config.toml
model = "image autoencoder"
dataset = "views of escape-time and Newton fractals"
train_examples = 72500
image_size = 48
crop_scale_min = 1
horizontal_flip = true
translate = 0.06
bottleneck = "plain"
downsampling_factor = 8
encoder_arch = "shufflenet_v2"
encoder_norm = "batchnorm"
encoder_activation = "silu"
encoder_padding_mode = "replicate"
encoder_depths = [5, 5, 5]
encoder_kernel_size = 5
encoder_stem = "deep"
encoder_widths = [128, 224, 384]
loss = "l1"
latent_channels = 8
decoder_norm = "groupnorm"
decoder_activation = "leaky_relu"
decoder_weight_standardization = true
decoder_widths = [48, 96, 192, 192]
decoder_blocks_per_level = 3
decoder_block = "basic"
decoder_attention = false
decoder_upsampling = "nearest_conv"
init = "lecun_normal"
residual_init = "none"
optimizer = "nadamw"
lr = 0.0035
beta1 = 0.9
beta2 = 0.98
eps = 1e-06
grad_clip = 5.0
steps = 7800
batch_size = 64
epochs = 6.9
lr_schedule = "cosine"
final_lr_fraction = 0.01
warmup_steps = 780
weight_decay = 0.2
Rows from block 9 of the encoder of a small image autoencoder, named by matrix and row number. Rows with one number belong to one channel. Each number is 128 + 32 x the weight over its row's rms, rounded and kept within 0 to 255. All counts start at 0. Numbers have three digits each. After the name is the row's rms in percent of the matrix's.
After each channel's rows are labels from the 100 images, of 14976, where the channel reaches its highest value: "strongest on" is what is common among them. Only what is clearly more common there than usual is listed. The data: views of escape-time and Newton fractals.
# p10: first pointwise conv (encoder.blocks.9.p1.0.weight, 112x112x1x1), inputs 0-111
# p20: second pointwise conv (encoder.blocks.9.p2.0.weight, 112x112x1x1, transposed), outputs 0-111

p10.32 110:070159168125160144122097152149140210133169170128123153071168173145115111124129165140102099156109091138153142106146153142118110170169151106194070143124122149118095203156136162189089150125136190159162095193141143101149116138142144101087135190124132135149133135163188138109076170114134183115151147122186134168115136114192155119116082170170
p20.32 067:160106191145135131153141101157160142139144060145122140185101156117151131190139105100103130133145090171111137133128136144159194125235183121142215154135109148131154110102185093103167128119129148103123107098106110085131127123158121173123121157112109066098165136118155128214163105145139131139150144171133174088186142114103139141138208075129
strongest on: pastel

p10.6 078:110130117125130151114151109152149171130110115146055131172112116069106132128160131123150126161115236116207150152186128114149118127124156136118126015135113144127113117109120163104164083124203129012076112121148152147086095121122141089118119129084131215116105097144128154110112125125086107123090166125149142111118117173122142119111162123143
p20.6 102:100126155149130120128118111181177119161086110190131127126132158119152099083098142154129115098052192126090041084106128151128147102080114155149136132151104102135138125118077146105138158180110134159126115127092105104090143120118176126144107094117236096076147118135162133152113185102149126102125120172129163152129097186118020175113100117157
strongest on: dark

p10.60 122:142109146120146034128000145114220125128161170124139180146104127147125116118105143155156119105091158105080135124073109116151186106146128077121127156121162126149120111153120121088142161193122138185189172156151170161125092086158094152079141139145148117133128150134122120163140156150132159149142131121137129121159155140163159172091081111146
p20.60 083:080145136142208124148163097112100145139234135159146127122126119124149115115160110132068136168112153149116165137093103098162115137088140116086117094073123165143095108104093070133117120181199122144093094121115165111092172112122119201108119192117133092113137151137126145163134077156109141095120190151204143156200147171143120164116114111169
strongest on: dark

p10.11 096:152154153136166166167089133112122188123138130174136132130149134101123102142147108094091136163116171198098124123085154123081118134171142154122130144064138141137133109128165128102199160112102136131116118144126142119172253159162139169121086161159159123144144107191128024153154124119105110120173125130158145130127149008124147119128114130143
p20.11 109:187122180050044131111071118143131114146131135127123092140121156116166103101115136174163125067159093062111115124121128149131120137131142128112155164124098104138127191160119149121162191057131133131086131130137126144178119140094124107145088116141124135128154161067181113197132145076172129150133141156121136143121114037112109089143217114070
strongest on: grey

p10.37 117:159086121087135107192123140147089078072131133162108171115147088138170098110117133124124173130081172204132122125139174151128127123130048101156085146103152126165115107137106144137166146105124120163156233108111127069107118119161084198153067123132106171131104137108133122138087116232104154106120115160091154148138125143103100082103164107136
p20.37 093:137156104093158068151117187151103141123145068104123108152148128138131130152120131134192070125100108168128139128124145113066197150222140181151120141173101162138127094183157140122087201108141115102117142095142158124148127130117109108133141116151103165146150062092114161158148070054104126216107091175160070097091144129141113156120148136128
strongest on: vivid; Newton basins of three roots

p10.65 113:139165078150121108131089164137173144124135107148147137133126090144170118127116096146150134083131109157101149170071198107137166169144106051127136135141123128146107085170130142072177125186109140146148171175109147167147079105196117172094040181111123108168102129089154120088105124152138173089226145139170170085149121120116104102123114101108
p20.65 099:125139124119146083136066140138084156147132130107122096023108178146202198101149171124096189126092170072130157145107086134115123142106134097057110097132148097095110103112113163149134122137146144137119081212119124061128161170143147093085135139132138148105094155146118107158131152180138132100153111125146203110072177095121119125162109167127
strongest on: vivid

p10.111 083:068162088045199162145159145128145147168096114155133106099092096146095124092151129119164129149083183156194084112111065124152127103128132151093165072141153076167163134128133089100172102120168130056135137115212188146077109105148119135153152119100172199111139114164101145111133123175110100173124087128126133127160127144113110114134156157141
p20.111 077:150104140133105143134147172119095078092180098138125091128147147217144079131161109129198161169106086146122138096173117139105131183198117111134182139143124118158119141188177158122173156133103131025132167158155125123124133156149123186115146151093116120136125119121143214123191167104156128156118165092131186159106127090167162112095149120118
strongest on: pastel

p10.50 101:120136134117123085110130143160163161163102142138113132101083146080142110122106202081114147097134231110173107124130162141133130138144090123150082117184152065115122143111077145126131100178118153111148122172082224106062119091116101097022117101139091159118158097125123166124105145152084150118135164180112132108126134165120107086163131176120
p20.50 081:158118107120162123140148080151192099082163150071146168167148101105089142111178128128083129124080129085135077119155168124159159141102081175144146155172092156128137103118102090164093133148148103123162158026121180137082139157104080159129136088162090168130155112184078135099062138096179117121097101115113141128154118175197149095128121129101
strongest on: grey

p10.17 083:088147132080124096113097120165111101129095155135160125100102122150147123123145106116138095126136046081078027152091123113091110119077091115107092132092125039114108110091125051153180116113078092130084114126129124092134084105090084112113143139198077073095110124122114129125135079101126120133088038097124146102121109084098106124115114142111
p20.17 132:151100164124109099115103115165165107098170140169111144114115159118175106071168135171125158115115168147070076090140127159132157099084097167168136087167071169095149111142162177087107115154101112134086076126091083107101163130112164165167085122107176080183118090109167111160114154090153172160105084148148168175097175163102139145085074106140
strongest on: cool

p10.93 112:143127114111123174146145096153133092153143136175159132136107130053129138087099114143125126123147082143088159124109159050149154156104148147134148128106138176121031089177159153156159171128134145120102182155102070181130144136215137152183122115151168114136125133173087082118178153175129170154116124149134134213138101112180080104130131171095
p20.93 091:121168149100195116108156120133135122153108119189139102089137113122211133124098145100085183107128168118122158147090119160118148091137064112082162137091130153143129129155126077145158143134128132141140121133158105131174053110147146067100131077102151095092151134074156165126130145104112151123139115184029045194085152153107107130084119160174
strongest on: dark

p10.64 075:096135105096152115071123137142162167159107132140110109134122135108165145116142161114161112156111255131209100040107114113158105147128113151132123090112183098163121117119109084157171131146147133089141117121177178119089132110147123098105082142128155193142103122104121047100120153097104163125170097169141107105099128143156123147152113101148
p20.64 076:159118144135131154172090105109176127123126194131144171149094100143172097128139174099059166139133145133124120091110127073133127123107075057107162097117132141076142099086087064140135047186129082189166117077095112143129057150149133098084141147112152110110135121113118133127136141178110150185107190080178125146110145158146110168133079171133
strongest on: dark; pastel

p10.31 122:158115151133132058120036133184183111129143139101117149100093090125107126116120135127150147082152151114110137129077085132132185121086189063046153139159160110104112117144103130118121149206144085136168196139153090152163141084099082123125173160133163122126112141113138095111117161164150112159096149122101152119157108115160133164086042094090
p20.31 076:177123155116071124103085111141167149125110091179137111110096119088161050175106115100138144104206087104110103116120137187134156103134103130103111185166153120144168195148117127103123115077089133169141139118110065176174098166146115093148121064133096117117101101114145128090154142079133132147112154131054107099221142118143101093145190135135
strongest on: Julia set

p10.24 086:103144120150122084151087147076113081115161176156073091132136072150135125227147099135169142107102139150130138121133176152218109119169184098161143051122140150121110076143131151102158143139159116083120134142143136167164035097099092122119136133105156142156091114139158189158133132130166135118084139125128122124160146209139131140061150103132
p20.24 102:249112137043078129152040124137129129139137116068110105108140179111145144127146145106103147103123122065138163130132210159177119074106097092130159118120158126125161102095188107105149108096123102105144131132098087145159078163112134130160124120133107124149094122103080146133115161112149119169098134136111129108103143114149183065139146127042
strongest on: pastel; Julia set; grey

p10.10 093:109152121153147142092129120210131172159092171137093136157115140029114133063157143121135144148100209146107119066139113137140123157078105131139124134085136107128116122137000130129162125111104161100120174151116123137084110122155088148134099145145138149176117117118129155120104110123081129155169107126104194140134162151086102098164117132147
p20.10 071:150138127175181116161192109123162141156122111167174135125179098058135071130181108144118105108136146120120110073116120137127134112121079111085154135099151153142106165080142139135117111131127077124126155066166181136111133066124149127187144088115167138145111079135102093075058120134123127112122114096059058073133189168069117155110162108179
strongest on: vivid

p10.68 085:112132141094071123116134149135151141119116145140102085189127092210115128108115156097144116122132235160151086101152110128162081118127162102156108060144125073113092102106135083111195121092122095076148190127116168194122053129165138165109135123083131139091169111173144090104155131089197151129151096110087114110099086127144118109124147148136
p20.68 075:157136104136120144113150053071092123092190106108137157135151147176170145121174090135066145097152128132100143098089114154143106088141127126138094096103102122106181135136165152141138093132138139000148110138123121168118174140091135195154120172134102166184118108134134146134046129172158082123182137104127135159113141114190105123130134165131
strongest on: vivid; dark

p10.58 099:175090122119159121072091114108156172160143088116155122111160117080118139135134156122121120155158177098126136127119109128097154125116154191143139158100113142173158154114124144165015108140110158085126101156158121106150223142123119036140113128120182119120142138071148082128059152130162117089121117144130128100105097080064136073182072124134
p20.58 096:102101149180159145112192158117183049066121068114120134096122101128120114165156107130186151174147142145118116097164102118133142168179119138138162152154133110118076127109158133135138155177156102135149136188182092130107181123202100161128129116095106120127072134161042179077152146113145120085084150092118179109158138123120146113121140091193
strongest on: pastel; grey

p10.5 096:126170103030139099115077113146121103100130174140117149121093058087084118115082140117172090159138180128178080124073093095163182121122105129135118144154121081106112114123108067097165106182188104126164132144151171089099149128167110132160142117091141195084152148147103132110115159172127141149099109144090133127098099154171136148056086168100
p20.5 068:093116119060039078104073119159182084116072117142130119093065079077115129118109133105112140154141137142098157100121077144094131131075132148083138125162132147119119157130086143150147109060172148215152107105117060122166098149124139075117136112102112126115144117128144062119138134073103186113136114118070090129092153148167102125138181108098
strongest on: dark

p10.35 095:118092167146115190160122103128153162110174161135113088123161178111148083120102131141091112128127049158089146163150134152083146157192187142132138163159119147097167143200112154166143157149151156163163156177123138165162156134100125159125153161154161080160117153129160110133116187137146161126141141105125182212158165065219144135119117129158
p20.35 091:102176132162103171186131099110172081132158159107169175158115113156138125141160183156045096074088132117135115120083130146177130091076145134127105077152091142091196129126119129106046077178164134118110102101077127172118118140099179135096090182139133151086170123143139128137115111135111143164174111124140136142137119111150122195180079183137
strongest on: pastel

p10.25 100:147059163134162136162121074131158095142174120178114129110103137124139123099141111172108095136097130161074140109133123120085098078152146124111124160136152142103137177099129117120150180101096120122077132135128101145185247112103110163135196160149116121099094112179055119153169162120094122135105120111112141135177110097162201211102171101103
p20.25 100:087131112199137106142214110097169123059153130103108105176149039107115091157141107131118123134145048202082142124189075118152126112085151105188128088115093131110108151092149101143130150144198092133116089099111110179138129148139141157122110168157102133118156169166090127127132070119106111136145072133148133097115094104166125161107144105174
strongest on: vivid; pastel

p10.13 103:137106135084117103141083133147127096124089125158074174135118126121144119105166129154120131115111106140119056139077138125092092139008154095131075051014127064125083127143130099133113142129129115052122125142121115150175086072080085138085129162094067140117105138131130102136145119129136131128134064111191126146122115095132124125128160142121
p20.13 124:063150095071116128146091136099068138142104115060158079104136078145076118120137095140135092138093090066135104082100071155106099159132099087074113156087165144148139098123163071153118128064115130099119159121148157123095091106112105093145164107130065143068110139139095069090117110143076139128137141101097088080132148058114091150148122143079
strongest on: warm

p10.104 098:130103119140149107126082144124118085197154176141161152136169118135194186103147153149212190187098145155126132130115140200112140127127089179139175082115190132217095112151141134104185119133144139110146146107225101136140109148084144136127103101136151142181100144104161116148162150156102132124127151125158145126076142116126175115133198141120
p20.104 122:132115130125129092082132043092112077108086115113091109108074147073120080093103095072107111118122118113097097150095127073109109081138099086119127079100098078078104129058095124083107080142105131085088080099090093119100106085102125090087075108107117083131091088079112135117075093117106073099104083102115097090117095130103140105103129109130
strongest on: pastel

p10.84 085:113111130147127136123112073086127110171164052142157089097130130137114146062108119140113148128119070148097147112144093162076107146143153112082151174144155168141087129133125136146141110123138132146115126142129087104184255132171148123140139103163166100170124094152117052130138121114133094122146135139121152121159149080147149137135129138147
p20.84 102:106139191196136134141173128169196127152139115155136060114120083123172117131134156097131127076097106171139129149138109133189143113112124116115124128153146134125114139124135119135139130180231153112170148145119147129152100177195203120096126092100160124073137111112142167134125109096024149103112144132132049069123142172131089167128106130166
strongest on: grey

p10.54 078:157104147127117152111125082149151134138109146057193135134134130164153139135161138115154125140189074168118162195113143134101148134129171165133143248137160183147182107122128182124107097118153141252168167136137149177151134138135142108129133066187098170159096142127145137135116135093187144135071158160136135123129134126138137116150138114152
p20.54 077:122115160144161112126081129169142099133184157162093079168135144089144131130114162124118124132084084120124176105088132100134122106141087097150213123106068155084134078118093074114125105149087132199139102061091117153148077132131146094111107103167161100065148111116144114191171108088080171186049110146131107078116154155139125140159102130103
strongest on: pastel

p10.83 089:096105077137174132160153113143123103184129130119225134136149076137192136106121110139172143156121170167166130167141126137081163125140127150101173129117168128242161121172141133172116059124162133125138107134224119126141139160109106143167137072084098174188137160143136102138144125116089125097142133126152109151130154063114156115171132092105
p20.83 135:124082128127130077113127120135134084090111097124076127071098135074133110131121085092160132119122128121094084117148135097084113118143068101124171100118107075072062118097096122099164139153083090108147082143123089093066094099131125097111095070108130070113077104090062172093095160077133102101068115097093153116069131136100113074098135082132
strongest on: pastel

p10.94 103:125093113134134122125076143098112118222172182146150150122173141121178175108135149151214178216083114135138138146116147176117143145135100165149179108123171137215103121143113148128163115145149160114152120112236131111142134140086149112121089128126152113171127135085173121145119151138084124160127139130148137133083143137134204111159190140136
p20.94 109:135141132125122097097119036090108100110083114114108120124063126080128088098084110065098105130120125116098093158083120096124127088132101087119137094084084091071109122049081113102117091137112145107077068105094105124101104089103128092071062091131102098125093117063120119138079066121111071100086083118123098089132098135108150110116127129134
strongest on: pastel

p10.81 115:057161168167132147057086166096082175125158155141135110122146116150103095094137123114148135154052168114170122079114191154148082145144162063180120130144130114133129148113130130146161111113130180121105119136147146088156095110201138155094127194152141156155060068172147156119070158096109138161143130144119174153107136154190159150118137172157
p20.81 084:143119111116118179103160141119098102103138228121133066113108204159110175084176164123101140134104075114161139154076136101125028120129142112139114109108135119093135192122161168107107116109134121113125090142137122069135144154132124117132144153116142189134106227137121137145078082138112121159130229156157115127128135101086157157162103143127
strongest on: vivid; pastel

p10.36 093:060191112145139122131086176183166162098112100144089127076089150125098117170103118054102108102121192129170118105104149093185136153127134093166088097135091091066106136134148139115182173141145159100120129148090175122074079105151080145111097173154138149143103115167105153113077151093149168159128130155108167137140116185141065084091104137120
p20.36 099:136112179098125146188117110141188125130112174161144078138134086127165162071132162103110179153195049133137151164139152140171108122109081091114153115097128136112150171104080073119136094087169076128150149091065154135174027145167179148101125115167137158077150134114147118119131113113112149175097108102125116138098150148186076110125115133101
strongest on: Julia set

p10.40 089:129128108133125142148077161123142117117157156190050189157144070091140134196141122176173134114103162113095142133095166115204122111137161124108133064140115134102117110126121157103122148134108115084117142200134174126138051148112126157164126140066160106123095139119137200100114117153114131181087132105181132113145101220101120145052123130125
p20.40 118:235136106038056136126081141116082132109140123107098085117130159123136113136132151117124127106196101037130152125122146132110147111138142142120146141102116119144129150138180156119139170055124139140118145149148113131204137111093118120138124119118104117196135119090115132124125140056180118142121114125092149126114145053101190072094198107082
strongest on: Julia set; pastel; grey

p10.110 109:197132078133108132167146092115178115057123031115119120171104120071147117129145098143079142041154093131095140164143155116099146115148140056095142144152099131105146125127092119170128106185085111147111091116074096187131148140126165114137129137085112094106102131106142084122139150116107095081171139131144141146152131097170056172119101070079
p20.110 086:098134131124139050228101125170146163153133087145122126102107135094175194146117143126137106102112101160154130106140142159143139126120101114125133118171134128149139103122115133110096112142183121116153129120129114152104056171150160102100107108106094200136117144163137118152109119066118132169115003117148108135018138130195114123186118109122
strongest on: grey; pastel

p10.48 089:152147123151112138053073092076095179142128135183089099081131095112113113099182167103159129124137222126140123148106128126145107113122136129123099091163106121115118117135062140098099126129121152040165170188136099121176131118097114127104146203100163117113121109170162221122106130148163178111135148135119162147165095158138112149086104181089
p20.48 096:199127142076132153125115092144145125085162139115122060124144127146182117125168126117070188189155085077097183129136167159209126126115076127111155123088080132115153133114129076129108118112165069123138124123072134156206077146169131160097104176140067131140153138112136134126100130088130126158091165138134131116185128137175173082091126140082
strongest on: dark

p10.79 087:117161146123145058143083145140097110081161161139105105146134036136129124208128120126141136142094133128152154146117136171220117134178136095167106076177140146135097123144162141121179142141153136111124096151154143130155051101077083135122132187170121153179120132158152172153143180124134119125093159151115142201168135195164158143116158074134
p20.79 085:080148153187165102127195128120146112145185126155120120155139108124087115135145151135118105176175088175108128115108019156023114127135131090123103143167130090179131227174109182119086120146070142135130163126158129166141165097106103123111119183133106147138148136173154132124095112116115120152115113115098153168112129102132107151129170157194
strongest on: Julia set; pastel; grey

p10.82 106:080169111100136142141129155089138116156114125184152135089120105111126127106087138100124170103175084111078133125088126130143181171108140114123160183120155124131093130175131125128093111175135187183165189186106177153094133102170105168126075154149237096180073136099146159113162144129155141125170115137131146142201151140145127062139076147122
p20.82 086:148166156130115189142079148124086140198146164116125110112081158164130093089139202138114155134077143065130135142058123132099118168094137141054090147108133113108117144137111176131127136169119162148130153204165120073157148121157138097102151186126172089119123128119139112133150139102154110097146218210183170115119137127094127173154152140155
strongest on: vivid

p10.90 090:104119135127161167200139115102144129158133093153213135140145127107166141092144120151129153168109169170113133151147132130094169132172169180111151164099158137175126135131168133136166148095119155148085132163171117155148203152172186162154127123146176104178120145180143032151171138136126153096166131126157141155164145015130145123169136147119
p20.90 103:164138137079133134093110148109112179135128151112132114150133130148168134118127151152103142116200098099125176153091145160150132137133199128100102133130133149159170148157147141140081120061171129146077130116131153153199138161091066114135147185162078171187175124140204076165146132166187152158212137163128121171151120099137168132119191135085
strongest on: pastel

p10.14 120:045115129107126165060093186142078187144149106206130143082145150137089077126104148109135109158109121092131118099137162124142092179139185111127134162058100128151109119130134114173117118121121156157140039154131140080150132101135140105086119180145209118113085109107157131107077171090132153135152103100168155137076103138149151123159088150176
p20.14 090:155155142123156114134122134126113210170119049121133093105118121113146100129141087109115127102132126104143187144138123143119179147077163143143068106098100120116130124125152113133138154120136165099162113149067145214142160140147163088168111135158202167132146000126139106114165125129090118064143112095112156116157160130120109122118176127155
strongest on: vivid

p10.55 132:173114068122084126223099121142147132074127111197114139169105076121176115133127071142125104098111135171102137191113123102145138060147131103047104128143128131096126084138089122077147080122129062123134163142079117134124115121104112158150153082123098120118127151118121121112193112156098077122111156127141175112160122144082132152108113021108
p20.55 107:124178102119149125107155112109132141129147237111170143122186097114091167070140117201100146129135133146119155130119135132157023128121128140200134118075132122175134131131112102160151165148114113147110114139170211127127126120106101151186122131157154123119122219093130164161121130171105088170117164210146123112154112130149136148091091129095
strongest on: vivid